From a checkpoint of a small segmentation model.
Training: soap at rate 0.0029, 4900 steps, batches of 512, held-out accuracy 99%.
Data: trained on small renderings of single solids in any pose, 197500 training examples.
Rows from block 10 of the encoder of a small segmentation model, named by matrix and row number. Each number is 128 + 24 x the weight over its row's rms, rounded and kept within 0 to 255. All counts start at 0. Numbers have three digits each. After the name is the row's rms in percent of the matrix's.
After each channel's rows are labels from the 100 images, of 14848, where the channel reaches its highest value: "strongest on" is what is common among them; "lies over" is the class under the peak. Only what is clearly more common there than usual is listed. The data: small renderings of single solids in any pose. In brackets: how many of the 100.
# conv: 3x3 conv (encoder.blocks.10.conv.weight, 512x256x3x3, each kernel summed), inputs 0-127

conv.408 135:106146120166076100142125148051128122148107139101097133100133151145159115119149120140169102107087114118136118162107116101128160133156102120091146116160095129145106118126152147133125107141166149144107119097103125136149128144095143108144111131166124119131094095120148126123090135155106149120103174108154168139149134131115152053151114126080140146152153143124128140136140154113118153125115
strongest on: cube frame (63); spring (37)
lies over: solid (69)

conv.498 104:093112147143150119137160145122144108097138163151133111148100107100174143111099149102123123118094139130137148120104131171167116163107148103077159087122162128108122108064118131158155100123170143118132134122129125095114163098125117162109148119135144134114117129067119163168110118110134165143131123132144117130136164115153106131106111102104172126110117129108123094147129117163129132127153
strongest on: cog (28)
lies over: solid (78)

conv.14 094:149072160094145150136075124121129097122107086155109162145130128130110113147149100136132104147102103113155119120135139138117086128143112133103142150094103127159148110118141150097109110166111111133128171109178167123157141133143127131087114148112149122161138126140142121099094175067132181125085110121086181125173159131161160136126150138110110163130158124109108172109111115124143114080083
strongest on: chain link (37)
lies over: solid (87)

conv.22 120:128082083144119071117156172163121134105143142162099116106088160107116140103076139137160139139101133152134081157123132159132119159105134127089072136128126139120088115080089123166131142146158131123104106162130114135154113151141132122124122150140120148127134142102123176151112144098146190144156153141175122140109116135088139129148132107143174087144106113104148120124095127156090103137146
strongest on: bumpy ball (58)
lies over: solid (80)

conv.454 105:097152134117098112130128125145101131102095135112126121112151116093107112142099107136108129129152162139098156105113097145143140129110128120164121122132125091044091132089110142172141124122165115154147086178186092138136117156124118098124128102123104141142156135121097120117102095181115114099129175136170127166115088122102126126141130127130131124091071172137108141160129142116105114134119
strongest on: bumpy ball (38)
lies over: solid (88)

conv.276 133:099131122170097114139156131143119089113105128095138122094089098151092143142071121157088134080145131128129147089108123117141168118154146096142119120153142118104134150134114135125167122127133117071146142169114114141109158151127109139130151146095137137069115143135147133094127134109098140112166124103165109133151182126097114235133146117090104130109106126138121124138128123124122103126162
strongest on: bumpy ball (28)
lies over: solid (99)

conv.53 118:117128135094140124110106153176130130135115140102143115132144127077132115118163167168122175134128144066119149135107108079119128128101130110178163117114162124114121129151144107180111118130124116135135128127110101135109099123144155089135120119135177151170123133124116081106111100166129117152117128120111134141093082093115132121121117135127113152157136123132117128134098137175093121121082
strongest on: jack (50); star block (27)
lies over: solid (98)

conv.168 091:139122162138117127145124139127126157123087118153098130114096083118126148133122107137131115180176124105103111124147136173130132149095141120137179122100159109125105156104150123165126148137148089155118127103136107128098149148136169106125131120152083123160117102104127103118122128154097109132092138099180118145152121105132126172120135152147120094144150090151152130108112036079086108124153
strongest on: torus (27)
lies over: solid (71)

conv.1 095:117091103109143080148120150105118103110130087120148121143137086129139090161146143108189096150120137087142108137135147093120116131124083125108129076109091133138096163175120154138080139123098064159108152102168089140134104145143157137120103122112149131118149149151133095131176138117122070113132151112121142141106095122145114147136139162117126149107147137140058146145093107091129139089096
strongest on: star block (32); jack (29)
lies over: solid (99)

conv.141 125:118146150108105152149132103096096132111116134173150121132143123144062161142086136150166138157144088132076132116151103136095098153100138126132184124156153117142101096104077120191114124127159128118128129122122126122146122164122135134087133120127103115184132142146085079149118146150162088112122166124127117123156120119111130142121136133132141125141110150140137167094134135132076120134119
strongest on: torus (40); chain link (36)
lies over: solid (84)

conv.191 118:112132118134128135121123131135106154121111122149154141110085108146085156130058114115101107094132132140122118108130146150120084149115151118135139105142112108086119121109091154184132125131181132103144133205132117143114153164135129096120127128138151132076133133121114122139138127144125175129152136133154101134127087148092137163172162138100131132136110140152128137169102130132101116143192
strongest on: bumpy ball (58)
lies over: solid (100)

conv.279 114:114110115121153112119163133199108135135139159132139076118104100128100114181110163114115122109136148083143130092142162121100145159095139129174117162107167133088124114125119115187153121105114127126115127165112139122108145111174121140118121166135190127107089137103135156109121164111112136118158109139114102141099115114080136136159114136098150130108133096133106109150088164163144092128149
strongest on: bumpy ball (59)
lies over: solid (100)

conv.322 098:117112136120132133142094147126132126109095128127120072141159149124145108110151130133146073119113137128125125115123138116132132127253122114149104130121117126142157137134178148133134115118115107146132156098133128101144172122110117130132112128123106107161158097120161133136121095167076148143099123144120129133154158120110146118117140108102145137081174135155100141145157096161106133123132
strongest on: chain link (27)
lies over: solid (69)

conv.172 150:138108122118189148128145156155145141093163139136160147111127097101142095094096115092131131133128108151140146160112097131147139127113148093102126093135150114073085102080102142166138118113156121136130124177126129135104102121119112124122123115168132122173119160085142161143102120142160165133142154127189115107152163132156104106113113104117080116129141135132136103139179158168147111107137
strongest on: spring (40)
lies over: solid (88)

conv.283 161:106151124112079144098131096111112105104115122137125136152109121127100141137115106154129161135137109130076149152126124116130088145102116105138158111131169133091099115143086115171134123141164114102144141145131115134144166126136121147112139163138133142176135133146099075096128172168139126138148139127123128150128101108108109133125141124125141125165117158126127144111142161131058166101104
strongest on: torus (69); chain link (25)
lies over: solid (89)

conv.35 100:065123122102145116112102159148172139148208126127137166127165143123114104149126140125133176136078116126183138120116142168073134142089138141154148091117095131129075115147170121167113119108159139154109101086137135177131098122165128116133131145148123154162136155135108140143149096097079084088128106145116109130133122129144129136107134152131138167140181134149109149156117115124139134100092
strongest on: jack (38)
lies over: solid (85)

conv.393 088:122121109120121112093141149128125127134133119170138135150148086115113130128133140137093163145093121108164130151125115132149124117138152140107147127109119151135120139108116148113077126132143122144113167108126119123117149096115116212168095146140145159138126111053118080091139102150152135132125133121139187112136125147116135118079109094121129145128117107096098136124129087104145211096110
strongest on: chain link (36)
lies over: solid (71)

conv.78 144:096133155103142121134138126171121126142132177123118105147137087119143117173147133126099151124105106096133135132116112171115143143094142139150110146100192106090134148091139098215165114108115166132109112175139135120137150163168117114094136166165145131150052133109135150112119153133123130134148117176118082133111117126116143109148109139100106113131129095122123119186119147172123108125137
strongest on: bumpy ball (46)
lies over: solid (80)

conv.210 089:103191106088091118153131150118104136166130129128093117130136146139123135128168155144150140118113133147125111131165104140106111128147115107090106167080105124153112153154152133132186128116114122096151160139130126133113064133099119134131142152117129120113096132179155130132068156117128154165093147129101140148134144114119144095107132127121117199170156125142125144142105143164154131119116
strongest on: chain link (46); cube frame (25)
lies over: solid (66)

conv.193 132:132121165187123081117127077116126120141180096153154121146135137141100119176129106116115139089163132121142133095102160123166140158109100119098143099108114149106141113146106149113117105078164098154110149148089116145135103106100127106116144121131156150103111153121106121141141151138141137136161095134122075109152126159108136158132107116086130099109111101152160121168142166108177106112107
strongest on: spring (49); bumpy ball (25)
lies over: solid (89)

conv.74 114:128150115108156130108111169092134154129146128127102122106160116112105095134164155123137102118095138101171116166111142097098133121082094121105120157117095113141074172117133140147127099113155102156116137076101131119162135099143134140169140140112101141107141121110133162133158124093124106106125137120083125122108166150131104105084063090114127106079133112103066107183100063131143168132126
strongest on: cog (29)
lies over: solid (99)

conv.95 081:085097102116146093125089147103145057128101128133111151174103149116130114119133128148117099153146100122118099110129146099117125133128099114156143141124116107146119134179143145092109140151117109140116149072166105127128148138144132113126112116122151151108119089161157141161136092111164124140174177142116155140081138139079113126115135120131143150111107145133141141117137153141122097094096
strongest on: chain link (28)
lies over: solid (96)

conv.80 119:147123118125131130083144140163110190112109149116081141104145126118094078121162133117082166114118164088159125136120150101154128145133142126124154132093133132110091116106122164166127125112149119157129110136090092121122055119112136138162168124124119131122131152110120168107088099146088077094149094136130107093126112124095097124100104123138092134127108134128148128152136151126159139119117
strongest on: cog (48)
lies over: solid (67)

conv.12 097:100123117095136140113089106131099142139183145139182098121109128138132167157138106132140129147142128114111114156080175133129126135135129147104114107097157110091146149127140120151100122171115149137140157103149126169115122125129135106128077165149141106166090138112099100111120166164114159158172125138112112149096097075104122131130144128145163144132124133139115146104113157161107115098159
strongest on: torus (34)
lies over: solid (76)

conv.8 101:106113140114173186138109163115154111143104061104120128143145118129140150147097143158154139147126112158127106180108108127124113120099098103151120146106118116125121146138138112118104141151139106158163146102099143142133113130114113133141104104149132122127106186095181096098145101136144096148082156129171150144127179140137108180108166182157089151136113093158111154145123172149101113143123
strongest on: cube frame (26)
lies over: solid (70)

conv.460 124:118135094151110085119135168139161121174124132141163133138092158116132083073141160112165123088092126157111166134118123127114092107082132080102071104154137094107129131063161141144148083127125128097138139128167116126121134136101123121162130112099124144119133141109129101143116124121156101138102145139135130130074101137123128116123133099126142103118122143093121097155137128151146184117068
strongest on: spring (33)
lies over: solid (90)

conv.349 138:106106138138123145125071102098138143145111103135159134119115161135077138113125105107142141097143094130089121131166108127135096151115128100128133132188096122126125120097154147155080133114127149121138122093134137150122132196102113090107137124107104169186163120164088066145139100141129088122144177131153141120100089130127099190111148111157130140126130140122141138086148095088082130121122
strongest on: torus (42); chain link (25)
lies over: solid (84)

conv.184 134:126088130128125173141110137193115157112137161134155105145103097130118184154128177124138152145143129083151133090159139142133169143097156121170104133095153143085134147115112101137138123104126118113130127132114115121088137096177121114127086124101176135131116142109140124074133146127104154121106112138133082162126156096126150142148110165137107140126156121148114101148128150120126110100178
strongest on: star block (67)
lies over: solid (99)

conv.58 133:119153110115112136121118158102094136132143118119150106095097124147109130181100107131112144109100103112112128144139113136131082117123118117115100127136141124087090140124098135171118109178144098089140190160109103136115122172132133106101134125141145140100109123131109108118128148166161121117157163137141107128105120114082144125176144165115108122162087116187106146134104150160086177110114
strongest on: torus (31)
lies over: solid (60)

conv.135 099:104119111109108131117102136096083125133137156121136108098127086123159138152155111134150136121103152091109118166133127131128116120118126175122139078115135092144093203111135122148117098151101114143103145124087109166130096174125117143119154132116113121156073124138102146136137155137098093095151182134115093103103128128098128108119106158096115108131099078173103117158125150095116199083114
strongest on: chain link (34)
lies over: solid (81)

conv.4 118:101147124131127131139140138132114136110125149143164121125134133132074146185060103128092116112117136122108127119132124143110116156098127112127134136148149125100103107102074139212120141114150142139120146154126120150139111156114123108110128149142130135081093144093107123129109152129164089099157143140120070163112093131131135146156135131093147122109104121156114155161067154116111140115169
strongest on: bumpy ball (48)
lies over: solid (95)

conv.195 145:092142124115091146133104157154115185145147127118170119135102143126122114145090135158108123102123102146158164119116135135135110112117109131129127098160145118054138098122128133159117124128142124083185157139151121132131148153156126090130117129115140159132152140137084056126138151143150146125156124119137093136112107108067114162154186137141124153157106127196160115128115131119112153126156
strongest on: torus (39); egg (26)
lies over: solid (82)